From a checkpoint of a small CTC audio transcriber.
Training: soap at rate 0.002, 6900 steps, batches of 128.
Rows from block 9 of a small CTC audio transcriber, named by matrix and row number. Rows with one number within an expert belong to one neuron, the router's apart. Each number is 50 + 12 x the weight over its row's rms, rounded and kept within 0 to 99. All counts start at 0.
Before each expert's rows are labels from the 100 clips, of 14976, where the router gives the expert most weight on average: "responds to" is what is common among them. Only what is clearly more common there than usual is listed. The data: Morse code for random letters and digits, with fading, noise and interfering tones. In brackets: how many of the 100, against the usual share in percent.
# router: router (model.blocks.9.mlp.router.weight, 4x160, trained with AdamW), inputs 0-79
# up: expert up (model.blocks.9.mlp.up, 4x160x160), inputs 0-79
# down: expert down (model.blocks.9.mlp.down, 4x160x160, transposed), outputs 0-79

# expert 1
responds to: reverberation (77 vs 14.9)
router.1:43 57 42 49 42 56 63 57 53 73 39 44 39 16 39 41 50 50 40 52 53 36 42 50 39 54 49 49 34 41 37 55 80 46 57 50 59 49 44 42 34 53 38 40 60 74 57 48 65 48 55 49 24 67 70 49 68 43 60 44 40 37 66 60 44 45 44 37 58 63 76 45 36 46 25 50 60 54 31 57
up.19:49 56 54 58 54 52 44 44 43 37 44 62 65 45 36 45 68 56 65 55 59 56 48 43 51 39 53 17 62 57 77 55 53 32 52 41 51 55 47 21 48 54 50 49 49 63 38 51 65 54 70 39 51 41 36 66 43 47 45 39 53 54 39 28 33 45 50 70 44 61 28 56 68 41 59 42 36 39 60 46
down.19:52 48 47 44 55 50 37 50 24 71 74 83 57 42 56 63 66 57 45 37 41 57 53 37 58 58 34 36 37 51 50 42 43 44 37 51 64 65 66 68 53 47 50 46 65 48 27 59 42 65 34 36 55 56 56 56 52 56 52 40 55 48 44 46 59 42 39 60 46 49 63 73 40 60 34 42 52 60 64 53
up.20:33 51 61 61 62 72 40 53 33 54 48 44 52 32 29 59 33 43 60 40 63 74 75 60 55 71 56 40 61 46 30 50 57 53 45 75 53 59 33 46 27 57 32 43 56 33 53 42 63 58 50 41 53 64 44 51 36 46 51 34 55 49 44 58 56 50 39 46 45 56 51 49 39 59 26 52 40 26 32 40
down.20:51 40 57 34 49 53 42 42 51 51 39 47 28 83 44 63 30 55 44 80 48 38 41 37 55 48 48 32 54 37 45 53 33 55 50 43 39 24 47 48 53 53 45 58 61 24 50 38 62 54 42 34 36 46 52 65 52 59 21 51 53 48 73 39 53 57 37 62 52 42 41 59 77 40 56 28 57 49 49 44
up.21:41 60 50 87 46 56 30 44 39 44 62 78 58 43 62 38 71 58 40 69 48 40 51 37 38 49 56 41 43 55 32 30 75 56 27 38 47 50 30 61 68 53 46 64 51 48 53 48 61 53 56 45 25 52 44 54 40 60 47 68 25 28 50 45 50 41 36 49 46 38 48 44 72 44 36 61 35 57 63 49
down.21:73 66 58 36 57 59 32 59 47 58 46 73 43 44 50 78 70 47 65 38 65 51 39 36 47 55 51 55 50 43 50 66 52 62 28 50 47 70 54 62 37 51 65 51 45 44 47 52 61 30 60 87 56 45 51 24 59 55 44 50 66 60 78 53 73 45 49 46 50 51 40 69 57 61 49 54 53 35 46 57
up.22:58 44 56 33 41 33 50 60 53 39 52 61 53 51 33 37 66 40 36 72 58 40 60 79 39 65 39 41 40 36 38 56 53 61 55 51 56 36 30 72 55 45 57 48 44 33 58 51 63 30 34 57 55 70 47 50 38 41 58 34 58 61 46 49 64 63 46 53 35 40 58 68 55 46 47 66 55 44 54 48
down.22:51 25 46 44 67 47 41 47 71 52 48 38 37 58 51 68 41 34 65 40 44 58 60 50 44 33 55 49 38 38 32 41 55 35 44 49 49 37 53 38 46 56 62 48 40 48 37 43 72 68 51 51 60 39 38 27 37 49 44 61 64 47 47 32 48 48 70 48 81 38 49 50 48 68 53 24 54 45 68 43
up.23:45 47 51 49 55 54 44 31 51 50 35 51 38 45 44 40 52 50 56 71 30 51 60 21 52 66 25 39 48 42 50 26 54 48 38 51 54 63 76 42 54 39 40 42 56 73 45 44 55 56 36 32 28 55 49 65 48 64 61 48 33 50 45 55 66 50 50 67 52 63 66 56 40 32 39 59 48 78 38 34
down.23:55 42 60 57 59 47 46 73 38 26 45 64 55 43 49 76 40 33 55 29 65 32 54 50 39 23 47 73 54 38 26 48 43 60 50 65 49 71 37 65 53 40 48 41 42 42 51 73 43 40 68 73 43 44 35 18 61 65 46 51 49 57 65 59 54 48 50 63 32 57 32 56 49 52 51 47 31 50 53 51
up.24:53 57 33 27 47 27 59 69 54 55 44 47 45 50 63 34 41 51 44 83 48 12 60 52 53 43 40 41 39 49 60 52 64 42 44 41 66 45 39 69 81 43 44 52 45 45 52 65 51 45 47 66 66 55 47 38 58 55 78 37 47 30 60 68 43 55 56 57 32 24 55 61 50 53 43 55 58 56 45 68
down.24:59 27 61 44 66 37 57 59 57 48 61 50 51 54 37 64 31 56 54 32 70 53 43 42 56 34 76 56 50 24 42 52 34 48 51 60 36 70 45 57 53 58 64 39 32 59 51 41 67 28 55 69 40 30 30 42 44 63 35 54 38 51 51 21 37 41 42 47 38 52 38 53 41 50 67 38 38 29 53 33
up.25:36 41 65 61 77 69 34 28 54 28 40 40 59 47 43 66 56 35 56 40 49 69 52 44 57 71 66 51 54 55 56 43 37 34 29 44 51 51 51 50 42 51 35 35 44 48 22 27 40 57 50 37 66 71 74 49 36 42 46 54 43 60 53 56 65 31 37 54 53 67 43 59 50 41 47 38 32 47 57 50
down.25:66 45 61 43 64 48 48 32 43 55 48 56 39 69 45 45 41 51 42 54 61 49 40 23 47 51 43 45 40 48 30 60 54 30 54 37 36 41 26 48 60 55 48 59 40 55 37 50 55 54 32 41 35 57 54 64 35 64 44 47 61 52 54 56 34 47 45 42 47 54 39 56 48 50 50 51 57 53 48 38
up.26:57 56 30 80 24 27 50 49 47 43 46 54 45 26 52 58 34 67 68 65 39 48 37 57 50 58 52 33 61 65 39 67 52 55 41 43 66 47 85 57 57 65 67 28 68 45 53 60 64 46 46 29 28 57 35 61 42 55 39 42 47 42 31 49 46 43 61 43 32 28 30 63 52 52 43 46 42 49 37 45
down.26:46 46 48 55 78 42 38 50 40 48 59 59 47 32 60 69 63 50 52 31 47 57 34 30 54 29 47 74 38 44 38 49 59 42 45 48 42 54 61 52 51 50 62 46 48 42 60 38 59 75 40 62 57 66 57 35 41 78 82 53 55 56 52 53 36 37 50 67 33 60 85 69 55 48 30 54 69 50 70 42
up.27:50 53 72 61 59 47 77 35 39 42 46 30 56 37 61 59 59 45 74 27 55 44 47 34 58 46 42 46 63 48 51 56 47 16 46 77 61 44 66 47 51 48 33 51 57 52 50 49 43 63 53 55 41 66 65 41 68 36 33 58 71 48 45 31 31 72 58 29 30 54 50 64 35 34 54 22 58 40 63 46
down.27:53 53 55 57 67 47 42 60 56 48 51 43 65 50 83 44 79 49 61 55 35 57 40 58 50 43 38 52 47 38 62 73 55 56 68 57 70 50 78 58 43 58 59 36 50 42 42 54 51 40 52 48 44 45 60 38 46 25 60 40 60 55 49 54 61 52 57 68 64 49 59 46 61 58 34 89 75 50 65 62
up.28:52 45 34 55 50 55 80 51 52 65 64 39 58 31 53 68 45 63 54 51 39 33 26 53 39 48 69 51 57 66 47 53 57 39 60 79 62 30 50 66 43 59 66 53 49 64 48 62 43 28 43 47 50 33 38 48 69 36 65 56 36 56 51 43 34 41 48 37 51 48 49 52 33 44 50 38 42 69 30 34
down.28:57 28 58 52 55 39 44 43 62 52 37 32 50 32 42 52 29 49 54 40 63 40 51 50 28 42 28 53 55 50 45 60 50 42 52 53 39 68 41 68 49 29 43 68 40 17 36 44 27 53 64 53 66 24 49 66 44 64 68 44 49 35 51 52 39 62 58 41 32 53 56 35 38 53 57 46 34 42 51 47

# expert 0
responds to: the character "6" (66 vs 12.1); the character "5" (49 vs 12.2); the character "b" (32 vs 12.4)
router.0:80 57 59 43 52 36 45 55 44 35 56 42 54 45 61 54 42 56 48 70 62 40 41 63 18 51 40 49 57 41 44 60 52 31 49 35 61 27 58 21 67 51 58 55 58 40 59 57 50 28 42 57 61 39 40 55 66 36 52 49 44 58 48 33 58 69 48 56 38 39 28 49 50 24 63 41 34 65 48 61
up.19:70 61 42 59 63 44 41 43 49 52 63 47 56 47 53 31 27 45 59 58 47 49 53 63 47 79 55 31 42 44 51 54 47 36 40 57 56 57 53 35 60 34 26 63 51 54 48 78 65 56 47 36 35 61 43 51 57 67 76 59 63 40 29 40 41 42 54 65 53 37 53 75 55 45 45 48 49 44 58 27
down.19:40 38 70 51 69 32 45 49 39 36 67 38 44 43 54 54 47 38 63 33 43 41 47 68 51 47 41 55 29 48 43 66 38 28 48 58 44 38 55 57 70 54 50 54 39 38 58 48 29 70 65 47 56 50 50 48 31 43 58 62 37 54 64 72 43 44 16 55 59 57 48 45 60 68 24 30 44 63 44 45
up.20:68 67 30 71 45 45 57 28 37 56 60 50 52 46 52 53 58 70 50 61 40 26 48 60 59 35 54 50 56 48 43 41 57 67 46 38 43 47 59 30 43 35 57 46 46 27 53 75 50 33 40 35 31 38 53 63 80 68 41 56 72 36 35 36 78 54 57 49 50 37 42 64 75 24 62 55 55 37 41 49
down.20:40 47 51 55 52 50 56 44 61 45 44 41 57 43 44 47 31 16 63 52 56 47 30 60 40 56 54 40 51 53 53 50 42 43 71 53 52 38 39 41 73 57 52 53 43 21 40 54 60 54 52 65 54 39 55 48 52 48 32 53 65 55 68 72 35 42 41 43 67 55 45 32 67 48 53 30 46 53 49 36
up.21:63 29 18 54 71 57 46 38 55 49 43 46 47 50 43 53 34 57 57 53 60 54 48 67 62 59 35 38 63 30 64 53 15 53 42 40 53 49 62 62 37 39 41 60 48 45 62 58 46 50 32 37 63 53 40 75 60 55 52 52 46 63 51 60 61 57 50 59 29 46 50 59 40 37 57 60 52 42 60 30
down.21:42 40 50 55 44 37 40 54 61 46 69 60 50 68 45 52 50 43 56 58 56 50 70 57 55 48 44 29 29 69 56 60 40 41 47 49 63 50 53 44 50 33 44 48 38 41 49 61 28 53 42 29 63 52 44 47 55 48 33 53 46 52 50 71 55 41 18 42 55 46 37 39 48 64 37 47 40 61 60 34
up.22:38 28 64 66 48 43 69 38 36 68 25 63 40 71 50 68 49 34 37 68 61 53 56 54 46 60 44 48 34 34 65 63 52 41 41 60 49 71 59 58 47 53 40 41 62 35 39 32 65 58 51 55 42 59 40 17 56 58 47 37 51 33 53 63 57 79 65 46 55 77 52 45 49 49 52 54 59 29 43 49
down.22:53 68 13 54 57 51 34 69 36 70 52 52 61 69 48 44 61 60 59 66 28 49 50 51 38 42 80 61 55 60 25 41 54 67 41 45 42 61 55 59 41 37 52 35 53 75 45 41 59 46 41 46 57 60 64 59 37 46 55 64 41 38 31 53 60 59 59 77 29 50 65 47 48 30 76 34 49 43 34 59
up.23:45 38 62 29 67 29 49 47 40 55 60 38 43 36 34 62 70 45 52 30 80 46 27 60 57 55 37 49 31 52 51 62 38 38 40 47 53 57 16 30 49 58 41 49 47 56 62 42 46 61 63 54 61 40 73 43 37 59 51 33 50 57 63 27 47 60 62 70 61 43 52 61 28 46 40 38 33 57 42 48
down.23:49 47 33 41 34 45 55 66 59 45 45 42 44 56 51 63 47 60 58 86 54 39 61 35 42 43 53 58 43 59 44 44 55 25 65 62 62 48 38 53 32 52 49 47 36 78 68 35 46 51 48 49 56 67 31 63 45 51 56 27 56 22 72 51 48 42 68 32 64 61 59 45 33 56 48 44 58 57 50 70
up.24:52 45 35 68 55 52 55 39 32 62 48 69 34 51 40 57 55 40 53 40 31 60 48 57 41 45 67 51 25 47 43 57 50 41 44 58 73 55 69 50 60 51 41 22 58 65 44 66 28 63 41 41 39 51 46 64 63 54 67 48 39 57 57 64 39 73 62 45 52 48 56 63 49 47 33 38 58 51 44 55
down.24:65 62 54 40 28 27 51 55 30 71 50 42 68 47 72 70 54 71 43 39 53 55 44 58 31 53 75 64 29 40 60 40 52 57 49 55 52 49 51 35 42 59 47 45 44 63 35 51 58 62 60 47 68 61 51 54 51 43 51 61 50 50 51 48 66 43 63 84 65 54 80 48 43 29 44 41 60 66 51 66
up.25:61 64 50 27 40 48 53 44 52 49 57 55 42 16 38 56 61 45 40 34 49 54 38 38 50 53 47 55 47 67 38 23 52 36 37 65 62 48 54 63 39 47 48 59 41 78 35 39 84 54 58 39 35 54 51 60 46 50 53 44 34 51 51 55 30 37 71 35 58 69 65 50 36 56 42 44 61 61 84 48
down.25:67 34 59 53 33 47 49 35 54 30 56 45 59 60 61 55 58 66 53 71 48 50 44 36 40 68 46 68 47 56 57 29 61 71 55 50 71 45 51 35 46 43 36 44 62 82 73 43 39 44 38 60 48 46 44 50 59 58 38 60 44 32 47 65 62 50 56 51 56 64 53 53 34 75 37 39 52 79 44 68
up.26:51 57 44 55 56 58 61 38 36 53 32 53 34 23 37 71 32 50 64 47 36 56 35 31 52 50 39 35 29 50 57 52 63 40 45 54 61 60 50 45 29 65 56 39 48 55 50 61 60 62 48 39 44 62 40 46 51 50 73 51 26 45 40 72 40 47 70 55 68 70 42 50 51 38 42 40 43 72 49 41
down.26:74 48 46 53 47 30 47 46 70 44 46 40 45 40 78 69 51 67 39 32 56 80 52 71 36 61 43 51 46 40 59 59 49 67 45 43 56 55 61 57 47 61 56 31 55 50 79 54 37 39 45 54 60 51 46 34 44 64 69 39 42 45 58 33 49 47 67 53 70 45 50 45 63 66 28 46 43 68 56 56
up.27:44 54 48 52 39 64 56 43 56 52 44 45 50 31 47 25 49 44 47 72 28 36 28 30 53 45 74 56 65 58 66 46 40 54 40 57 46 46 68 58 41 44 34 42 58 47 57 47 44 45 38 57 36 43 61 47 52 24 62 56 37 67 56 44 55 51 59 41 54 36 52 37 53 27 48 69 70 33 41 41
down.27:44 40 61 51 73 37 35 47 41 29 46 60 52 51 25 41 40 46 40 45 75 55 56 62 35 40 40 24 56 53 46 59 56 43 66 44 60 27 31 46 36 42 46 60 54 31 31 38 66 35 56 56 30 41 50 52 44 54 51 31 50 32 43 58 38 47 34 68 47 58 51 51 64 45 55 37 54 56 40 27
up.28:54 67 37 62 44 24 52 31 56 45 55 63 65 69 63 53 41 74 50 41 49 59 39 40 54 66 35 60 51 50 52 59 55 35 36 45 57 38 42 43 49 45 37 68 55 44 49 60 50 31 30 24 27 40 48 51 47 61 65 51 18 48 44 31 35 39 82 54 43 39 52 68 70 44 41 44 51 57 49 31
down.28:46 59 46 41 67 59 54 50 59 58 41 48 60 29 49 50 54 50 48 31 66 50 38 37 39 70 45 54 56 42 53 33 45 48 31 55 53 43 38 62 40 57 50 38 48 55 38 63 48 54 78 52 51 47 47 41 40 46 48 59 64 58 28 53 32 19 46 53 60 51 65 48 70 37 27 07 52 64 38 38

# expert 2
responds to: the character "o" (40 vs 12.5); the character "1" (34 vs 11); the character "w" (34 vs 12.6); the character "m" (31 vs 12.7)
router.2:40 38 48 61 52 44 47 37 50 52 57 68 65 66 63 52 53 36 48 33 48 79 60 63 61 36 68 55 65 56 54 42 23 54 58 56 24 55 50 65 39 48 56 66 27 56 41 33 39 64 51 56 61 44 49 40 38 63 19 54 54 81 44 42 65 37 46 39 32 37 43 28 43 68 53 69 58 55 66 58
up.19:72 46 15 53 66 30 51 24 30 42 48 46 49 48 43 41 47 64 44 59 40 56 51 52 66 47 50 42 54 65 51 55 72 44 51 46 59 42 27 41 65 47 63 69 75 59 55 45 59 34 54 27 45 55 59 77 59 66 44 62 67 46 32 41 56 51 50 43 36 44 65 62 66 50 48 34 54 41 64 37
down.19:64 60 91 34 57 44 45 38 24 54 50 40 53 52 54 33 54 43 43 58 45 65 51 58 62 71 36 50 40 48 59 55 52 75 54 49 40 50 48 54 45 50 33 09 47 48 36 59 33 59 55 34 34 59 36 47 52 47 48 40 46 54 78 48 56 58 58 30 50 32 48 51 55 48 59 64 52 44 58 50
up.20:55 36 49 46 53 50 26 63 65 45 48 52 46 45 57 43 47 40 60 43 83 80 52 56 36 47 56 59 56 61 48 54 39 47 58 45 48 31 51 37 59 65 61 56 56 35 34 58 36 73 60 72 50 49 46 29 37 35 35 45 55 71 66 56 35 57 37 23 51 45 55 73 73 64 52 44 49 38 45 74
down.20:42 80 49 48 42 32 52 70 33 38 60 36 40 56 43 55 35 50 52 47 61 34 65 40 39 61 51 43 46 60 67 70 59 41 35 59 67 38 57 46 43 36 64 31 62 47 47 53 41 50 56 50 49 48 54 61 46 51 44 60 34 36 64 46 48 57 63 41 67 53 62 52 49 58 45 60 52 31 39 54
up.21:61 52 54 48 56 47 58 66 52 44 62 30 53 63 59 65 71 50 63 21 73 32 45 53 35 65 31 45 27 54 55 40 52 31 57 60 62 46 41 44 47 67 37 52 71 41 53 59 40 41 41 49 50 61 47 49 57 65 43 62 55 41 53 53 47 45 74 43 56 47 48 52 37 57 34 28 41 59 47 43
down.21:43 60 55 58 48 35 57 59 53 57 65 60 75 61 53 53 39 52 46 45 53 29 43 53 37 45 63 66 58 51 41 55 45 48 62 59 49 53 47 58 42 59 51 31 50 67 51 41 69 42 44 60 71 58 52 45 48 49 26 39 52 49 47 31 61 69 33 64 31 55 44 58 60 32 65 56 35 36 60 15
up.22:31 60 73 29 67 53 36 57 59 50 41 29 25 36 46 46 43 33 45 55 64 57 62 40 51 53 46 37 40 35 38 50 57 33 47 42 55 52 55 53 70 62 42 40 57 48 39 71 71 56 57 53 42 53 67 58 24 30 51 34 47 45 43 65 49 72 49 67 58 62 66 57 58 38 41 50 67 46 55 42
down.22:56 47 53 45 34 59 45 55 47 48 36 53 52 50 48 56 81 46 60 58 36 47 65 55 50 63 61 59 59 57 55 35 42 59 62 36 46 55 55 47 62 63 36 28 55 50 50 47 38 36 46 65 43 25 49 44 62 53 48 57 42 65 55 66 57 37 44 32 66 75 52 51 43 43 42 55 53 49 35 69
up.23:36 61 63 59 71 65 29 45 60 30 20 41 37 30 34 46 39 37 56 47 69 70 67 61 39 51 39 30 50 47 44 54 56 37 52 56 56 60 58 38 55 58 56 35 52 24 34 48 50 69 67 68 46 67 28 60 31 39 50 30 51 34 48 69 34 69 41 56 44 59 60 53 43 50 61 54 66 39 49 63
down.23:20 46 66 54 34 44 66 34 49 40 56 72 52 51 41 55 46 50 46 46 51 47 37 43 52 61 52 54 71 29 27 49 40 37 64 46 52 54 42 48 69 67 41 41 56 38 41 71 36 55 60 31 51 41 43 62 53 52 33 49 49 39 51 60 42 27 34 62 47 75 48 51 38 38 51 41 52 41 45 37
up.24:35 41 53 50 68 61 69 51 59 57 45 60 29 42 40 59 45 44 54 78 60 44 56 54 62 64 53 36 59 45 59 66 51 58 43 43 59 68 39 73 43 43 46 45 42 24 57 41 42 31 53 55 26 59 66 32 57 51 54 48 47 41 48 52 46 48 42 69 55 58 43 65 52 24 44 40 50 39 48 56
down.24:48 39 40 32 52 53 15 54 51 43 49 55 67 52 61 45 48 27 38 57 69 31 78 43 19 50 56 61 45 44 48 50 60 34 60 51 47 51 42 32 48 49 68 59 56 48 41 48 43 50 53 55 47 44 30 58 31 48 90 54 51 57 49 82 44 61 49 57 49 53 48 42 49 45 46 56 49 69 51 54
up.25:37 56 54 41 53 59 59 44 23 68 46 41 45 48 59 30 53 50 25 46 51 34 44 59 45 59 37 44 25 42 45 61 61 44 54 55 47 40 50 47 69 51 64 45 63 66 62 54 66 40 34 51 50 65 45 58 81 43 51 53 61 28 47 61 36 64 36 29 69 58 72 60 23 61 53 51 72 54 51 49
down.25:77 61 62 33 49 77 33 63 57 37 57 55 49 47 50 41 49 59 51 48 37 55 38 58 48 56 47 43 40 55 68 55 73 38 46 47 38 37 38 70 70 48 49 48 51 07 31 33 35 34 58 57 36 56 47 60 57 38 50 42 60 80 54 46 61 60 66 41 57 53 31 41 63 33 60 42 59 48 46 41
up.26:54 43 26 25 54 38 62 52 51 78 59 39 64 51 46 55 48 47 46 54 45 42 55 53 29 46 57 41 26 47 43 59 59 51 52 55 60 66 39 68 49 67 43 51 70 45 45 73 63 43 59 47 42 52 42 69 65 36 58 43 36 35 49 43 49 41 49 69 50 75 52 65 60 54 46 34 48 64 34 59
down.26:22 38 47 46 58 79 57 45 50 51 76 54 55 61 45 49 34 44 62 61 70 49 45 51 65 61 51 79 60 36 54 47 53 63 67 57 36 57 44 51 45 34 58 46 39 36 55 38 46 71 43 40 68 59 44 45 61 72 57 60 55 46 42 67 63 60 41 50 44 55 45 39 51 64 66 63 47 42 38 38
up.27:49 46 50 67 44 37 59 46 55 46 36 40 41 53 62 70 60 37 61 58 47 40 62 67 42 62 45 42 36 32 31 52 65 41 44 43 58 32 24 58 70 52 42 44 42 38 43 61 67 39 71 61 43 73 61 31 65 51 54 39 54 32 60 45 37 57 40 54 45 72 73 62 41 49 43 21 78 49 61 47
down.27:51 65 52 49 38 64 50 51 49 68 38 60 53 47 48 51 53 34 72 37 42 60 57 32 41 26 26 62 54 36 53 43 64 56 58 36 42 38 51 48 31 42 47 56 42 52 49 48 39 45 42 46 39 30 40 65 38 69 50 74 48 48 58 58 48 37 47 67 46 61 35 26 46 32 50 49 27 59 66 57
up.28:41 64 66 69 49 48 44 71 38 42 48 45 47 53 43 47 48 48 80 38 59 55 68 45 70 62 46 48 36 70 50 34 53 34 42 61 44 47 80 69 51 40 52 31 45 44 48 56 67 58 68 40 61 48 61 49 34 29 54 52 56 38 42 25 27 50 54 65 52 59 30 60 52 28 74 38 45 43 58 56
down.28:45 51 37 32 36 45 52 52 74 44 27 58 47 42 42 45 43 53 43 52 43 48 73 46 62 44 60 73 47 69 65 43 39 54 66 19 68 60 49 36 55 20 68 48 44 42 59 34 50 51 52 60 41 59 58 47 69 45 75 23 36 42 49 56 58 38 55 29 52 43 34 48 51 46 51 44 60 52 53 63

# expert 3
responds to: the character "i" (86 vs 13.5); the character "e" (51 vs 13.8); the character "s" (37 vs 13.2)
router.3:36 63 34 48 29 52 48 49 48 47 21 53 49 53 54 61 52 57 48 55 40 61 67 44 53 54 42 37 36 57 47 30 86 39 27 46 61 67 44 47 43 35 50 42 49 39 35 39 52 39 57 35 42 74 61 44 48 41 53 43 44 39 47 67 57 69 71 34 65 53 66 73 31 35 47 56 76 71 53 35
up.19:43 67 51 56 54 51 43 59 46 34 63 40 40 44 51 15 55 43 50 46 57 61 39 70 20 45 62 22 50 51 50 60 58 65 66 37 59 48 43 41 40 58 45 45 54 47 52 58 43 66 53 41 57 53 58 53 52 43 37 46 74 35 42 32 70 69 65 36 67 42 47 35 77 66 54 52 63 52 60 60
down.19:62 55 74 55 58 43 47 57 41 73 46 61 37 46 40 67 45 59 47 52 58 37 57 51 70 46 55 32 43 69 47 66 37 50 51 38 46 53 47 40 55 35 46 49 44 43 56 44 58 52 64 57 43 55 57 54 60 47 41 40 46 72 43 38 60 41 41 66 56 60 52 68 39 33 52 51 61 66 24 43
up.20:34 56 55 59 53 66 41 69 42 54 32 48 38 46 49 55 49 39 37 44 53 54 57 46 69 50 52 49 30 45 47 44 56 32 43 57 68 61 45 47 72 70 54 43 47 41 37 39 48 74 73 49 37 56 49 48 31 72 43 42 47 46 58 69 41 34 59 53 46 74 55 45 40 57 38 56 55 47 43 35
down.20:69 56 51 47 37 21 51 50 73 43 48 53 44 27 47 29 43 32 54 66 55 52 45 43 65 67 56 51 50 44 27 57 53 45 51 28 31 49 37 40 56 49 54 51 53 61 64 35 56 75 49 40 30 50 74 56 46 49 36 49 54 57 63 50 51 61 55 38 41 30 25 39 52 74 64 49 57 52 50 53
up.21:41 56 48 52 65 61 38 48 48 33 22 51 55 28 66 49 37 38 48 66 63 55 51 39 39 60 46 52 69 49 59 33 54 49 40 39 59 55 53 48 28 53 38 43 45 28 39 35 74 54 58 49 47 55 61 43 33 38 44 15 62 60 41 29 38 55 44 63 47 47 28 53 50 39 57 57 66 48 49 39
down.21:42 45 56 45 39 27 50 57 69 50 48 35 58 48 70 40 40 30 55 43 37 44 54 57 47 31 61 30 29 60 31 77 55 47 51 58 58 53 41 64 58 54 45 50 34 43 66 71 60 49 51 47 43 28 54 34 39 49 38 66 47 41 66 35 48 49 65 48 60 42 41 48 45 53 57 57 47 52 31 56
up.22:27 64 67 60 35 60 35 45 37 50 46 54 42 43 50 30 77 30 74 50 47 69 66 66 52 39 61 53 60 44 49 40 66 48 52 27 52 43 60 38 45 51 74 35 54 58 54 45 47 72 82 48 41 55 66 54 43 35 39 57 49 36 38 30 60 55 35 43 59 64 45 47 68 30 53 47 53 34 47 51
down.22:45 51 50 47 37 53 41 34 15 41 72 60 52 46 61 47 59 55 61 50 34 47 51 47 54 47 37 46 32 54 39 34 63 52 36 49 62 48 43 54 61 55 52 35 48 36 52 41 35 52 75 57 35 48 57 43 49 46 78 31 74 46 50 81 64 66 25 53 39 40 73 39 46 46 60 36 46 52 58 39
up.23:53 43 58 65 61 48 57 38 65 39 70 31 53 34 51 80 41 69 88 33 67 63 56 53 41 42 44 41 57 36 51 49 45 32 58 52 47 48 77 30 60 56 42 48 77 42 59 66 46 47 48 56 55 39 36 66 61 49 42 51 42 24 43 53 55 42 71 49 47 58 49 60 57 44 41 31 48 46 32 57
down.23:61 55 64 53 40 57 49 48 49 33 50 53 68 20 51 41 60 46 56 46 44 47 63 33 65 36 40 67 49 49 52 45 42 71 51 33 42 38 49 53 33 62 57 48 33 70 44 64 54 43 72 44 43 63 52 74 60 47 51 54 31 45 57 53 34 25 47 40 68 27 42 41 43 36 51 60 49 48 66 31
up.24:48 63 37 51 43 47 43 55 53 50 56 54 41 35 43 51 54 61 69 27 67 67 51 66 31 37 42 64 37 58 70 40 55 40 69 66 42 57 77 32 50 57 54 45 66 66 53 67 43 68 51 43 65 47 40 52 39 56 50 45 62 30 66 46 37 64 48 46 39 47 47 64 43 59 50 28 55 37 39 59
down.24:58 49 72 62 48 59 49 25 61 45 50 41 56 44 59 51 41 23 60 46 38 53 64 58 43 46 58 66 59 41 52 41 61 62 62 51 52 47 53 33 59 69 51 58 34 61 53 52 53 60 61 37 53 56 65 57 61 53 32 55 32 60 39 33 36 30 26 56 51 43 36 52 65 60 61 58 45 55 37 43
up.25:73 68 60 35 35 51 43 43 56 34 54 62 71 34 60 42 38 63 61 62 37 46 47 49 60 46 50 36 44 34 50 47 66 50 41 48 61 49 57 34 59 33 53 68 38 60 55 57 62 32 38 40 37 42 39 77 49 59 51 48 62 36 27 55 28 32 57 80 49 41 48 52 65 58 67 61 13 46 39 44
down.25:39 48 48 38 58 24 54 53 40 43 82 44 37 47 50 70 40 41 38 24 50 53 49 45 33 47 61 46 46 46 62 56 29 35 44 42 39 37 66 41 59 58 51 24 48 37 54 71 25 55 54 56 37 50 32 30 37 42 69 48 77 48 56 36 54 50 62 46 47 59 83 34 61 40 44 52 62 40 37 56
up.26:38 62 43 64 43 57 60 54 66 64 28 58 50 51 52 24 37 51 54 83 50 21 53 63 54 59 62 62 57 45 58 62 56 76 55 25 47 42 34 73 38 41 55 45 48 51 69 42 36 26 50 63 36 59 55 37 69 44 55 51 62 45 52 46 41 68 41 40 53 49 34 39 53 55 41 56 51 46 50 67
down.26:51 46 49 35 49 59 62 48 61 35 69 51 70 51 50 34 37 44 53 25 41 43 38 57 38 32 48 64 49 40 47 42 55 44 46 69 62 58 42 75 42 49 48 54 59 66 43 65 51 33 39 79 44 40 50 24 67 56 63 62 57 45 53 54 56 50 45 47 53 81 68 53 52 50 47 57 39 43 55 49
up.27:37 43 50 31 57 69 65 67 47 55 46 47 19 34 43 36 54 11 55 40 63 55 66 63 34 59 66 50 78 54 52 69 29 35 55 66 47 50 64 42 46 51 36 51 54 60 43 46 47 54 66 53 64 53 66 57 59 30 44 36 63 60 59 55 55 68 61 40 43 65 44 71 32 67 53 45 64 38 52 46
down.27:42 47 67 55 36 50 43 63 63 42 33 58 44 44 73 38 63 61 50 48 54 52 45 62 33 35 68 30 47 66 42 59 38 48 59 32 59 40 44 49 61 64 48 54 46 38 40 58 54 78 57 37 43 41 50 30 33 46 65 40 54 56 63 24 53 36 59 59 70 50 42 37 57 49 47 36 38 56 45 44
up.28:47 59 77 65 34 61 59 56 69 59 49 70 49 57 44 59 63 42 64 45 50 68 45 52 82 58 58 44 63 64 67 39 57 61 49 48 55 58 78 53 45 42 52 42 65 44 32 48 67 34 54 36 69 26 53 46 54 52 48 53 46 58 27 41 28 40 58 51 53 51 34 67 63 35 65 63 43 29 40 49
down.28:35 41 49 42 53 50 40 45 24 49 82 52 53 62 65 65 39 30 38 50 46 59 44 43 45 29 43 56 36 24 44 36 41 44 57 41 51 36 55 44 68 54 52 34 37 42 42 57 46 56 56 70 38 50 33 33 42 63 63 49 66 44 58 58 62 58 45 54 51 60 91 44 54 43 52 39 51 38 38 40